From a checkpoint of a small self-supervised audio encoder (BEST-RQ): activation relu.
Rows from block 2, named by matrix and row number. Rows with one number belong to one channel. Each number is 128 + 24 x the weight over the matrix's rms, rounded and kept within 0 to 255. All counts start at 0. Numbers have three digits each.
# convs0: first width-9 conv, stride 2 (model.blocks.2.convs.0.weight, 160x128x9), inputs 44-54, a 9 kernel for each
# convs1: second width-9 conv (model.blocks.2.convs.1.weight, 160x160x9, transposed), outputs 44-54, a 9 kernel for each
convs0.62:162166153134163182139115127146117121150154144122107115112148130139160128130127129128125113115104130099143109138132129132139114123158150089105126129121147130134117131137186117111135157105121123126131130115114109126104109135140117120135132125138116145137110177079135128127166116138095154096103154112
convs0.63:125132121121144137146110094119185134109156103103117101137146115128126120108118147138163109117108139087145096164151152110132138134157139131115102122161110139176114169156108156142132139098130147152112120117107121122150110125077117145128116152118073153145093129112140174130126133153098113140071144111
convs0.64:091111083099136108132083085080085141160106086137142161113133087114100147150112163132141087128138145095137126139119148132126150117123109120087159123149096093131132128155119127125104147139141129140105118117131104102144107161128145135174089142117121080145127120135128124128153102162137150146164138085
convs0.65:167126139131129101152159124117138151116162153135130143139131113138121107131159072136126088138163131121145121121126124109103125121106086116153113164162118105118110154121122131114092119208166148136104116114131108131146120195087128122074127154091152103128114120167160121108151096157070126118125115132
convs0.66:131111127115112128168079084138147109135087093134143139117136132138125146157147132119127115146134110127131144132135109120116156134154145071144158102149083125122152153124089120137137149126093109151110139098127118121157102112091125167111123154082134121140114139126146115135128090172147123136106155120
convs0.67:109115147124135135105170096143109161154132141183082139156096107146083130110139136131102128152126136126104126132142126114135162140113134111123133113070121100145148126144104139148130127159124126098125115159166188100113128133122113136121112110158124135151114165130141164126141135122113097119140121132
convs0.68:141162130124123107112158103139118104099188193130103168171085154119093152123093144098109138133140112118105135128129116144117119137144097121163091098155124110165101135161095098114097194144126124175140163103109072147162171087141147116121123135092112153113179123078190074129097127119129144100143139129
convs0.69:161081108111079173126209111159137095078122153123163087102134094104138110115140157133134132133101103096145132136170101120124147143085124172098116129124160152149127158146156162119172139155138107140099116091105137153161122155097150127097068125169115131180143130138170115149180090136106148144107141122
convs0.70:125143167117114128155123102148110066115126163111152153134090169110124135141130091114089153211090126150161161098061154176120118122132105151148088165125146129112115084146181111141084146128131113109123192106091116122161111131139191117119084112105164150089170137112102126144122099134080117121100151154
convs0.71:126136131142152153147169078135119189106127137132143136146137133084109092118141127116121123147120161132116099115126083102143136154111112103142142100102095104166129111154136098145131117166147127115084128158201145153100094134134152142142139100145111141108110144104135155129117108147103111111086133119
convs0.72:126122093150149120122151128179130150160135134095096170098141117126115148142131137133097139117097125136149131139192124102117135123129121134130118107142109148102135109154158175110110101189103151137124137117139124089140145071156129171141109120095109117082141132150112084134131159102137121128111142124
convs0.73:163130183142143167125145149113132103157124133135154139147166108123119104159117130119140108157124097135123126127096081130159121139106137115124143121114135102114111128104149153112114102119122124127143139125110165093150142154173107129122134150115108173116092107102135135157095118130128090142099116129
convs0.74:145113181136101151104121134130121162140118174081141112138157142165211132159078112113139140133143106107152114110130132092133131087095116161147089104104131143173147106134139169153133054093152137164144127100122109133121140160094159103115125091112130110101166076125149125122137092130143119099129090105
convs0.75:144112165157112128112111150176102124120124092156086129143128141160114112137127136122104100120100134123139084111100138155107090097114103126096111147158159144070095122110122097100110137212127132127139155146123111095137106122082141131124121125099161130118129164120105121139130123145082167156127123125
convs0.76:094155179118154079161121125156128092110106150184155136115142143102143109103151119123140145094122118180141149143144123154152115122104103121142123108132107102115121175083146150111140135141156092084167121124152138124134155152128153101128143116100114128130140118112127143129108113148166103105151095149
convs0.77:116139129159156122160090161141156132135127129147084139103088142132165108110125086113132140113121114122169125150129095099115101139114093122120170122117136137134133166158105139106118112210104154153143115116142129115136135168133139108169108110161137149123121107089142175153164099144120128068091096176
convs0.78:112144122154126099115117161138170104131109112063117104103102132103131142127198109127108124140087145108113103143140129137148079092146145104149113177193126152148112098087135135143095138133122154160126153132103116110129134131111150123118144123081116142117130159126116113120104147106096149127145099134
convs0.79:088170169096142162106114141144168115132153057116133118134157122104148138125123117113147128123130129170105140155154078095113126138145119158106142141121099172151146157107097085121126120164157081115148101198138144130113126142135121126146088117157134122112136124136152061100143159117134141143117103110
convs0.80:109110119104128134119112118097183062164089124105157131133133150130133122155090136151174093131143153112129134106154108079090110150140144123124136167146111119159130138155156126121118160173110110165110125097131129094125096145139112127143091136116131128149114111120113102108139097170127184126108109107
convs0.81:117150150100151128104111115142158119147142145150113155111153133145165107140072088122136107111124141156123109143143101117136132137143157143159116130124128104135114134115086132143123138129139104148120113172129145110117157109097130122124138095162148097166083063135173123121136138107145142152150128127
convs0.82:090134072084152125112134153142112145128108120129103191109181108117129137124109087155119146118150138119145116154157171119082140111146185130117131129119108131097075140107121144156127092171137161130127208127119104075143121080194071173126070123138124099134128133121158117106109141117131127125100124121
convs0.83:135132135126153120156124128106144156160088160084142140165183148132089103137121140121129108103102144120141132133128147181166093116137106144155132090099127152150118156162060082101116132142124144115147097127163141110097111100091180106128161097151103142112157136126134120086112137143150127105126129126
convs0.84:170139116112121128132105110122146090118121094134118142138133147117143123144097135132136105132108157139126181161144108099143106129080142126116149120130123157139124187104110132145209129087119107144135147116149152139149093158139093130141111146147131129140106131111128116108135110133135105156111145134
convs0.85:186096153121106135123154123147097141121197089164140116099135122134115100126166091121163138152113110117131125115116118095145134144147157160085082061090139109090129139124113130154119092156150127151129115140116130125125136130096112123139138150111120121111074108158162149118154122181163135128113142108
convs0.86:100085135134145087152125111144147073176102110112119138100094121110124108152154126141134126154100162109141128080057119162120167164120134124122146080138114137087135099121115127135066123154142136156106103102136148108128124103124150114119167140123137153126088133152103160147120102196101163132113131116
convs0.87:141133130125123135179094065189136103058141158128105131124108125183151157127139125093130146122135135150123168108143107116099114113133138095127096146167112152087112142145148133138094124122105139096179184104089135114122138107135108109138102112138119178084111149115166120109103133124118161107149141131
convs0.88:113182149157124083097170101142118147106125073163145136124139095113136124113164113109143122131127112117153113105108134109158090122122133127118119126152144108100084112139106144124147132124114122150130105126108117142138113160120136159147088162126126109110137127121146082157158122125118127114133109098
convs0.89:117093097151133185127143096134153105106164141118131108140126184130135108108135140140153134152109141104120137145117162136094156108105112149113114147157099092112128137204172068050100159152096123151136099140127106074152155130110080133134105114189133115043129137111127122187110140101172129126107094155
convs0.90:132115160098095143118113148121120148108156161152151169124106128134121106164122184123125133174107072146170152155087127133117143161047113103149157104108130146105103140146181132118137101137125107123143122116091128115124136083132163102182179127143146145134102120100144145105103107141134113087147117124
convs0.91:101112125104107111131152127136138140171139122189094152093092127117100099146120122124127133128131147129126122132104125135122137166141122156157143142129096103139114139125119105110155110130120130157142143119111128145145172137165139132098163153155121123103105125118153146148129160125135113143081155127
convs0.92:091118117123124146147185113148140085154125147041143116117119111121130078141129140143122114163118138106108133140098120133108133109125081126150101166123096126131124147124094146143096140102122142136114118115124118105144143085186116131149112093108132110133121125099164092170118158157100146116122106148
convs0.93:109083139121155142069143175136118139121099147124157083132084149125155095099132138119119151171104139126147109141122139119118107128122109103107106086103113098144120125124148125157107151177112119175134122090155100109133127116137145104155157101109096109147097165127109122169109118152092127123133094121
convs0.94:134102128181135126170080126147137166129104122142094155106114127174094153115141138099132120173111113110133091119123101119130133151114161102146134102158141097071096120123123113182092147158123116120096174126133160135137108139161157122134134104113113137126139098121151130122135105136090110142131109124
convs0.95:116112133145141105124166135145170135135113170131128125070141124115123105129145113108153162132108136135126133158120135170118089117102124117134101098109154107170115162124118127107146123140119131130129117116148149147125143132164132130152132135108113162132123115138126123104118150163072147129117091144
convs0.96:108126106110117171107155127107100126169102150115135134120117134104149108159142131108125147121133145106107102138143130137136116155128164112123129124111101132113136141115129146100137115138108165114105108132150127155112138099111151120151130186152116106150131139120136129177153102128084153155128091119
convs0.97:184081128166102136088151131132118143165108126154141112130093149164146125127134153120137096098099140116123119100151156138136165124106133124120179059099163120102147143170170156108057094145111140144126142110122162114144136115158107059154134114141141106123114163090124144171131101131153139150139135110
convs0.98:129127144086128107187193205138126136120151115171101098099137116121118140094131135108136106128116166129102148133150090158088121123167109163142119097129124138095126140065167126137089129160120125126104117145161124115149144177137161062110173133120123194148114176089163105112167089140103124136086177130
convs0.99:090146137111168149112138106119147149094120134150159146069141117107144130105156082136148122113140108142137121172105119175087112116151124127092129132142089099125160148135094085150180142142123147147143187136140121100131120154144104150152139088124122122146146127130133089098113117137112111153118128139
convs0.100:131155162065154123137162124138104135108129127144055111068177081167119118143133126170100098152146148104125151134146106138175115118150146121121173073117074156173145150112104102109148129142131145169089140141134112129122079111127102116125162144158121107157133147080082141139088167128128125174126136170
convs0.101:084137089144182103133142111144162113132108125104151086137136159066146155110146142106089106143118102095177109092091098126116109096140115108127098129142091138132138147081109119138204116100135117139125132128122104123140136135120142100136164114093122144120123129109150148137129134173081146111182112128
convs0.102:128156100115164101120128156083108106146126137136137148098121082115148151131116120138135129141120131091153128160136130150111056114142135122174150111098121098100119163133078117099105160110130145156073117124144129195113117130120130110133130093103115099119114119127096139165098134145143124159097162120
convs0.103:164116178079134094111095129145145107111109112120115143103135135115143130139136137131102131117114110121103128124132132150131155147125114148122141147125099110097091116099120163140148148111116122130112139110116134132143162091131131151182112152164114119124107134126128149119116122124125125133156163145
convs0.104:152143067110165141104138116110117140149149144125129124150166094124113110125124142121137141125132110107141122136120181145109053101168150140157144068129142173121114150157092060124112142121120133115138120141117145130125054072121128184182122156112134156102119115132107158125085155167120120145150151128
convs0.105:183077124127178145147175133117099192124097119167082137087147168142150089095104111123182141084104127122125119090119160132123142167120111163102100102141161127098135122123129114127122092156099125134130136115109120105164112143124121113142136154099114129137115107098158148111167146155152126116148113112
convs0.106:172093089142099188097147157099120137128165095123124128099147152097154149134156122132146121131152123133140121121091159127123123099124132104142112137157094168146129149104123169100122125117142131153092123095140129135136108128104104150117118148156118156104085154119132115091063133135134114109136140131
convs0.107:160135162123138118096134125095161146153123157084157171134134142123134143128097166122138071127127165133126115128143186123119114138142145156118098117106134159169089142118138109091118143129147171105094156149127153104114118094177109106114166110113112108134083188102156091151150135132131170113091159105
convs0.108:116164136118133043181132141174111135096109159081128136122147108123112161138172082139113123127119123121128146073111155154146150125139122118092116109126122131113153087129136128149084112137107106093138126139105137099134113121115111150142096164160165111110104152177131143082164123119115165150162103152
convs0.109:128094159107121129076124175155098125135157075128108167144143132136107151147094147154145121115110124101150100143147125094142123130102125115118129131092107175080116120120110145128099180180122140140088110116131156163149113131122110126090062174174183157131112093133086160098109141147156186107160108080
convs0.110:144117137123140096114155143157171147153132102111148134138117103135137150108099127128101128112141091139134119160112111086126131083105100124110123147162114170117092104143090127134180137117107138119094107139124130149101119120115120125121156138158107121123112103091110143114150135110134116077128110146
convs0.111:161157101138091137118076133133138123137117180089123141121146099093126142124124118148126146120117137095100093162145162146146151137123153157110110156122090120114131103215116131141167156105149156158089113137109127107143141157080156097160158122161116086157135120158164145111144141128114116160116132119
convs0.112:135099143199143105149093164137137070149090109121108138144122128125163107161128098128184084156130146122138130134093149077121132156115110116136100153149130128180124130150113152144147137150118108138132168107134130142138135097119169107133150102114126099156076159130121147110144081180130131103130091118
convs0.113:124108106135108138147112125127055163085147158140156104104111145113128174144171114151108172127161157122149133101144131111128133134119156104129108125157128120119110122133135110087127105107124128124153138137129133144143120137133147126118142169128124123117143109144143114146145123134105183115097124132
convs0.114:141181099142133127150115104139127148158120119138128136133113125111139122140187130095126149133104131138121148124090109139109109143119136098145119100122135106079108154123122112155100166135119127133124114127102176121139111128105131140112059101135169101171086123135100135127143123170086119132132142100
convs0.115:116129121112124146149103134096131123127156153152131169120115121165128115144140110111131145150093174112133158141126147135112108117090132119141120124152130107176114117124120108165115110147116127120113099113102165124150127119125126093177143092107153124125132085150111136132151144138103093140102096136
convs0.116:131145106138137101128144127137156069131094136149095141135169119101110102116054146127111152150121130127121126125132144134115120122148130104131086111160086149149118134123129130140184121082118134139125111139132119115154185150123156109097111089095146108143141077123154133135149102158144137142126130131
convs0.117:151116108149150126126146131119162148108144130087092158150120136158152126108143131106130122087133165102126096104106134123129115161094101131147126077065101070126148136117119128130132150121117095099129101207144171156119130101088157043164132156149158105142105110139107106170131130118132138179109151083
convs0.118:146126148162132171118099093125123145094110133119143126105121093129143127168148132130129105081127136140103146131126136150127148095118092142167117095148149127183103154106158104143143148095105103155150109146111133127122107110102106135130168131096147129134092138156140087162109138154125115095134109173
convs0.119:113133092142128158102127107154119140112149116125112145113096097148132129120172131121106136085151121161140131138134123132138120144139125137100127107131140098079167131118080172122099141134171123101120112156141198152116130155114118118155065121127141112117087107164142105130134144069133081120136152143
convs0.120:140130147118148137114101138109135117143089131130101111100097100099118117113139110078156105153089143125090126136121186150105083128128154095134160142140111149113124094150186088103161164095118106155124162141119113108112095157154112131148163134085158131088146133112101103095154150126123158090082143094
convs0.121:121160120134113108107121118113150072170118148090135127137146158132110134133116124103111083127124121136124107168143130091135129120135118107115110137129099115142082110156167129101130144127126143123101142135105140127138134121091145169104126139146119143119126165099115129134155121104122151130126095163
convs0.122:128129122118145154140086121095202090161144160154112120138151122130152122136108104102129085123101117121120116128137149128143168140132134124110146162146097127122160116138112138155125165122149131124128151171138127129149112100099145105156120113121135127163127110149153120136153132140163108120155113131
convs0.123:115126115132128162077138134164148158152122140104097105130133122140161136117104147113115124116134071120137107121152109122086062112133153093130163124125153131144129114101159134131131117116101088113125167115084151115124125141128177136138114143152114116136121129116100109096155126137108144131132121137
convs0.124:118154121141134123107148138125187112113117128115129144184159134058148115125112103136155104124130121133150097113142122123131152101157111141099104112105132122131110138148132111103125187085134141147110158128115155104120073133153120152121139143138162127108132135137132114098108138144115173136149131141
convs0.125:145119186119086104135136111120135133140126124104133155113137127137138086149191137127140129174132131130114144123120155126183153096090149135134147119092160110149121157121104090114099158135156112091102161140119163125141095111101088166142093173080129109204140109127125117136131113116155135093120141144
convs0.126:128146108083093156151144161158138118139141138116126131165162174165146125100078120112116127131149137084129109118109121140150143134126123124134145148107092089150129165136137123129117117104148125126133115166157146125141135175124086144150105113119123102127124116138170133143130107189093152074120103124
convs0.127:128162170087117156139118120172160146120127089074153125133130156144124155132149138070107113125160145162078128104096112129091143127110138135162125122130129102101174165084124124157090139112130120106133099149091158099147117158159133100143090100168119118117130148082151144110093112141122131089151165142
convs1.62:120162114096131109143087134145164094121178152108134166135125125117121151134110132099116160157159136130113162143191131164126120131125132153165158135124119127132130143148148167105187144120104136135143116147123120105077127117122121108114136126074099113125121142126145138110133165121119121122094120129
convs1.63:175141130128151125135154078119129147088130127120155153134117130110131129115132126128087109122158107150172140142136155134122152093128101156144139121125149122137124102149121132126117110112147123139150182148164137115095137101140132123088132128122112106119130149154150070143098135134126103124105130103
convs1.64:089105146113143118131127142131160123090113170148118178146113126114117098139139125096112122127115142146110107149104129115128130151118127139098156087139147109134120123135123143137106125108118131091125146127155124161116129146102140123133105110124099109091092052126096158135193122154134135151132169132
convs1.65:151086121130107147109159092141140153138169151140092083099103099130126182076137132143204131139127140102122135127135129123144129163111095126138080125123145136135128120121138142153119139122117126129108133120155097104154136131140100136140150140167095130138129137119145126141126139125137144109156146145
convs1.66:146149110128104126138113113104097099126079095087109187140142155141156172134142149155131135123117153134133122095147141157126117143123137097139123140164134103124117119130125171112166123168129120075150163157127125118127117157137136113119137119137137095102106143117145132139129147112137127174122134165
convs1.67:098108070082106182067161105115117178134133146133101135123086139097133134099090157092151110117107099145094083140128092091105140097119156062112193192151147140113091111131134126172106116101124135125124115120117126132104144101063083139127089147103144151143097110142104092115120109097142125120130150135
convs1.68:153101126131110144123119123110164147119181086125098124108125141111121095146142141167136120114044143096146173091162098175137140119116107110134122158165172116122109120111090147108149099099151133100100148096113183138121139124151177108155096131095142118111139126149124116143125102102090123103111105095
convs1.69:135103150115137140165126170085123112151166159124099104145112142116089147128127134147118123115135129139114123142122122123123097167147123117126151131154111115143097133129115139120086129118076127167130129113092084147122129115116133164117145096125141150136138127096118105181144135124152121128102104110
convs1.70:169124164129147142158102155158139153116121129114125138111092129151115108103132090129142132094120151109127145148096171079178104126172143145118109108090133135146119096149101107155106089179093099113195090120104144160117127116157157113093159102145116143115123122145132115153103156116159104127143138122
convs1.71:171109130115081131138138175119132103146151152112128127155116099087123092127110151137114070071135169123155129093148173160158113132143147094140138098100130093095153093105112104158106101101106157141147112101121135096111152093131124108151159134121104159140093104129132156127117105108092124139140112156
convs1.72:116139088161147142126157116174145138119142123085121101129152111160140142157121168139089133103163153125089152149132133118165126127107128140152157138099156123132158142131203134179137148112118120102104117143142166118087116134128124118100106152142139121148139121123150132087112134124135132144158133105
convs1.73:145144120145121135124108151104096163187166156096120116128188120165154134146165129125171104126136157156101100144145126149131150103133076099130121128109084157122142142124118120175152114154137124167109118152149117136142099127153116140120109131129131113122088129125151103125151165136167105149139121179
convs1.74:146144147166130143145116134113107122147137151132120128128138157112141092111121127164109134148113125136101088143073115085134199121144122098111186146094157120117135147174162119110164128057135121146125113117129166137126114109141180144120123174088145104152111076129124163139140106136096155111164118157
convs1.75:141109094136134138152151130085157119100120133122111092165146132148155147158124166085125108164118141132132127157100187053162156148136145103143129152159106181101116088141101126130110092093122118126147097109133116121133118127120108169106117134072133106119098088110118074117105197085164182141111081123
convs1.76:131134121161141108146109137134171087138134095137089127144122139133109128157140135155155129134069127110097154115136153178107142123113121140103105162165195131134125119147093139093119152110135116152123174111100126118121147101098102055135176146124130138186177072111145118163130160162108156103088106133
convs1.77:143132106134087111106133106120113115116143138119149120128159125185130135158109158109134170098132130147124136131137130144084130097144104100070118076153176123110112133088129127131149106104138159137141112131122136105091113081135124110106136166150130138121157158126153124131124153143095157159126134164
convs1.78:163089136133131113105141153126146130141134125091109111114149125131142084132113154130141176096139133119142164104124145132146102100111150135129090100135113159120170113109098092142098131129101166194155123126120085134122158118113080138147124144118157124160109114140152159136115106131129136109127117147
convs1.79:088154097118112172162124152140140152109122136130159162116139136146105141161139163137130125108147129127116145137149035138141120148137129120115136149123120089095135097137139176094119158132143147148134146111130117138143131137136144134171136117133144112127133133117106132119149115174145129168094138165
convs1.80:090117148106166148118161116132114101129124164140118094110128138121109136119106130098114108094105154103155089139172141160145117130089145132157182134133094134111128132103151117145163127113100131075183203106154101094160120158123136123162116178131081094132140138092160133140181148179148154100078143115
convs1.81:123132098131123133114134118115082153153159162206147093127146118131144115107131113139100115149156134113139100110158106119133080144079118120126113151137138129121123101159147149109117175106162168117138142133126136124102124142132062109122152093113101112104124133159124140122138134111159135134146157109
convs1.82:124147113126105143095120106108108130054120118142144112134160108071131124117148104123116098133107161098101123119149113137153131094130137117099100150071127111141109153122148082185180140129131118074187226147213164121122117140081081105108162190150133128160106138086133159120136135121140116124144159145
convs1.83:108152109138109135115124168146133094144119121145135130133131122144166114155139132134108119128111140096119100086066122107128096141127144137114150182147174071119125117123134138157106110133165158100166105143119165147134094148111196155111183101161160161130149110138137120132188109154162120088121142109
convs1.84:103117143144081123120113097107165119200123139142121103141122113137128111126135122136096108107083130097116097128100113103145104155122113130143179159113132102113130127122099146080137116124123100108146117132130147158149141104119097144141122142130150131122116158107124172142108111094121114114127102135
convs1.85:132123131147107129131121161121108090071152135087130127124139095117102156127135105140118115152092115119122123110184133146128106104103114148168128159094121075082104129143121135148149151124160135131162163105145155109118154145133117117132107174141102139140138109122146151129117123119118151132154096159
convs1.86:117137099147104116112130138163112104136088123124106134100176106145128130134130129148134123109148100113140171146145142135092138103130121164193130133090136127117112095137151153173139133128161113136135115162146097169126122112111146137115144127180142150200142110131134134160144103142151180132109142159
convs1.87:109117078145142103127134120095166111048209128142140131105121120126095150117116157185134022148104160123138101136101118108137119114101129144112077136197151164141142088112127104107102139131145146152101129136122118131134116155105128145105136140150170095156107124093116116115147103099144109158141144115
convs1.88:117114144151096138138121175154142129151121166133158146141145117126086154120120122133125151159156137123147174106153142114121164138147160123159165122153110134138120141170110100165153140118123118111117108139116132154138148103094092095108150141143142127122141115118128137115160084125172153135153170128
convs1.89:129137156129137139123102132091149135109104133107186124134137133162155143127103116145148090108117133143127105145076134147126099149139121142137135146132107109125105156117138138119110150152130118115082216160140158176128091170160107115115135136127108147098148148109087133113070151192172125110126129132
convs1.90:148116149154095135109111143079084121088104152085148125132131105131126152167124123147160118145116122135127124153116164146114171109138139124092125139129158115149114118094139137121146126121139102161103169219138168091066117144151123102108102178121141156176138156095095102135139093129117160111131126130
convs1.91:158180135129124159105124121104116137104108117080128188139117123096122097123095102149125096147098147102119115150158140134141129133129139107097088102124096136122123169133151132088133168173140120155136143092107143097127131092116125178134143119136169132127111148123170123128132138133166147105134094131
convs1.92:100142093126147143090121143126103110108156120106122151115122133102102128150137109093134124136154129157133133148142126152169117129165132163169137131133068107144143114119079168077123157103154127148129148138127116105133150156149140143111159110174128091086151107157121147159122099127176131165105158094
convs1.93:104088120061142125115151113169138143101124151138155134133136118131091060109123142097139134120147105137167128101079098156111149134107109150149105154139162129147120111101112124122131162109174127147108113148115137161124137118121142122130124129148118158093140113127131130109149098146103131127140114142
convs1.94:146133165149159150090142125140155112125142156165089086170146142100173126169153146171147179155119114148129147081146123114142165137133123121152108099149108129137107145102117157120078142073125159119139175115127116153109080178127144137152172149160167092124144122146112153126111119135115142086130132132
convs1.95:149126106118123131106139105159119131096121140093103128155176106125132079147127130113129117104113122122136076157142155144132172111146132107126121143148151139126176102134113098124106112114124144142116087120136107149127112149160113152097151126152103140132107132102140088125114133137174162125126139120
convs1.96:093116134149137153110121125143140165176169087151091072150150173126154192111107107155160159120182174171153123096122169133161157085162127065117135137112121115091119122174118148133102118162143108155113144145154103135106166187123128128097142132148082135128148135117162117172148075117124136155129171094
convs1.97:140134094180101121142118089124131105124119150136103138116102120153162154120126103113110120136114100158139131120174114133113138144147081126129123162105129110114130121128123127112165115137135132114071121159058146137131135101109134090122119142135150086120122140132073134124089141138109149160176119132
convs1.98:087134072131082130142093194135154127137115120129143117140131106150114117149073138137177184135103111130105094113106151125137102154142121118137123131097114156114107141127125103097137130152079108097123147162118134159165152151117088143211134117076166127155151154140121125147123086146137111142124099093
convs1.99:126126151086111132124126131128132098136166129123140133145153102163140166156117095132137140074115089132078164158126130169144130094163076156096174134139128105125117103161122153134099125124105114134156126120132117132122148121165148120128119088121106115128137127132102102143153093135125115138111144120
convs1.100:124118134120110159121117089110102165053188188090159094129118116133125110103160131159149152109157131131087084154143097119092126145128125138122112105132164083182135138136102146127107103165094123145114147161158139102101110133164130130148149122079134103116145125116122130099119127144126120135102102145
convs1.101:094164121171155131135124125143136118126147145137129118161145150114143111140115097164150132137155121126143118134100134083144128136136132145137103138163132137108113146134132086151170133159088140116119188081121139097135114120152109159125156127107087143110125150107096146145121147099133134132137169144
convs1.102:127119145144131116121136133129131142106109115123122141110128101116102130129141162077133131134135115138079151126119130117119134120160110107150145140119153113136107140148139136162113132154133114099124151148096130154094181095110132143127114133126150166126106119094152128104103119171125107107126120138
convs1.103:133157156125132127103140104171153174174111134179138109123140177148141165157150138116150120112123118146145148092105111118131142130083120139121127086136108090093132143151117137134107180137196105089115110111150140137107149153141120114103135129128124157120130093137131134140152158175152130138119133146
convs1.104:128145113163165133081113134150119108134186094094127156130149152180104149110105118142117115109134121118171128151145148133128131105125098146101147160130169152165156127141169162095090100144123087228150141144127149143141135132172154115075093146133101057102138154097120115127112119123170143130156149144
convs1.105:188087174102191079137113160151096156139163085110119100151112164092124122096111124166076132161108127102144117131163138133171131126091167141114102116096124143163127140130130125159136126113144136149099123112084107139144134109162125150119142142125109149104136091130113173126100154101156112112146130144
convs1.106:165143183111124143095139149118099100090117191129079072114146142156167181113130147142149136149073164128120176143143139126108161143132117138103152146124108099140155176130151133133123135093115124126156096101101119155079127164146158101148147118152109146103064116150080129109101151123166139151186135122
convs1.107:149093157110131118135155118105090118160128141124115124153081099117114106135118119136121133109144123168120113134089152065125114061154102178165094162125071133127110138092166135158136104151124111126155177163102178139044117163118128122118151108113138146121191106140118136131095142099126138132160103147
convs1.108:109172095158113134126106157111099096142148132155127099141152165155122153099143144146183113144134109158132094119096102137140146163156050133136096125158107164154125137112139112134104100110134136116095113134125122185121148118133104122094115099092157174148156137121146118174121133107149113131127112108
convs1.109:138170114148144107152146132122135107134069105152131156133114102107125118127132120145119116172128115123098163164110156138176129134152152115121145146126111144117132110106085121094154144120101117103106137132119145152159111125119120120134139129116168127134096133104189114136054152110129084138088139126
convs1.110:154131104149095183110122094151171112161130156092128179119124111158143150143118104122069107124104149106120124139122144128125154119117083125122098099124114081118107130167119094125156114182076108123106104122086137118151143107136155119121122138138120099135129104132123101080109119092137115114140128128
convs1.111:112093131134106144117146093131130096115136124178125084096085104122121115168159166123137173123140153127120135151129119137174122115145151148084129108098133096173149134169119152149109141147112129130132096147148094162089133108116143117129081076111109116100129111146155132153111132107160094137121132149
convs1.112:134128120111153146155119126145115145140132150113115077130129147112144111122107108114134123148099126156138151141130188132104109116105109131124101123113091158112133127144140142113099144134140117095154147092081121114136128129098114108122108171143109135127109117108138102128133137093189141137112160139
convs1.113:116168160126104118132137155112138160120130149125128117100120128105105138152136149142133071130190137082105164116124127154172107127133162105172188144152137085098115099151152130098132173110145123107152127095152121101127130086126172139147148087084101126145104130127149141117093075122122104124119105112
convs1.114:123152129128121120106154138113098117086107118140144140118118097108079145156105149179127131135130137113122133109115129136129093157100131172141135121098108111084138131132121155153122137116115174121143137128136141113146148131115119178136100101084153164161135154116169132126149149158104104123123096134
convs1.115:124103101115144097129132113100131173177118079150177126134149126123152127141102151105128122092123064132074177121126108153148129111113133124151082106134122141119116103092105145134079162096136143128072112147145154163120141143156129090147143140157129171147148124116119164104140124166079112155156126181
convs1.116:128113131145114150112111109106155142138140022141147162123121115194139146137148133123104098139143159159137140121121128146126126131125164182103146157118126126110133113087122077133119109132110120117120152148120175152167108087115128105149100152137120129139108130130108097123142161119181134183087142128
convs1.117:148145074156162158110113134057120159116172142161102094109118138174178183177150092080117147093154136133120135102146119136134113170091142096124200161154154127105085156104113140126147084121149125132128138155135115159105122183126121149108084117148131123096158153167045146127144095147130124131117115127
convs1.118:101100148146122120120158145156131146079133099094133142108112166122144104153129154158136132160172087109139144145117129152143147129140119133135140139124143111107148104157131132170082139111164106077101141162105155105125129143158114133144140131125108142157146123090100156115203157127142161163125131132
convs1.119:143131108157130152106118121117102157160158147153107083139135084088121119106136118105112126091107115139131133131149134074123115132161122146112129118142181124090144127137153148172121171101155134128159128111127165136142136128138121126144056121147125157133117099105128119131139149137147157119122103117
convs1.120:137108140101143124073203069125138125108169132129124099098133088106157146127115144122124117101111124130161132074202092146112136101085147133120137119116114125142134144152111113082128124093133123114130137148125114099104158140118103109137149125075117141130135150106125152173165129120110075152120173118
convs1.121:111148112123124121149127174124133129135148112103128126155148121129133077142158113133145144105127131151134161129129114117136139144124118126132123129112114150156103146097163118141120106142089131132086103122103102093165140119121110124130132112117171147171113116085094091134089147094154120129100109119
convs1.122:126106140127125138081200063111133122107125098112126130102119169133123139129163125128137137126108117115113129166160132166113103162120133121131126082117126112171119113096117107131139103103127140163107140102134171096134116128105101118123118105129147105126107124099146141187141070107078105154126098103
convs1.123:129152123117103133130109144188147122130098142118136151125130108091118087079167147180138118087118134154138112115128192153131137127091099166131151103082117118104133134135147103143126149111146103132164113089160143170154112150134167153060093123128117135122141131179082117127127131125150110115115112133
convs1.124:098095088101156153125124118121134138117183138127125121106146132124118137129133113144122142137097140153102122134135138156118129109122125117137097123137139146136096104104142115121112125159131145109106170094145126112156117137113149142136122110133112149171145141135131109164123138166157121133123134135
convs1.125:147126130155149106084111125137145117108136101143149123138170191162145110122148137165088097128116163099053127146151117106165128152075092129130120143130157095129136109109117129103137157149119120141147114103165197133115172102130087091130166117107079120128137111109120122107111113147153169133108106156
convs1.126:068068146144103111161127155131127130150120107152124156102121140123141125166144139128139129143152124134129103117151141130133113136118133120150149109080099123134132072119120103155129147145098107148108130125134114116109163128126119126121139112122108151087140137110100106082154133141109138149148132130
convs1.127:133098148115179132127116141121122153137123108157118150134146143151125143152153131153112100105177154118096097111126058146113120128096115103092131112134158096117133155134123126105119099125062129167135084175110088136129112097094137117121120126121118115108130143150122136113136129186106112123142124155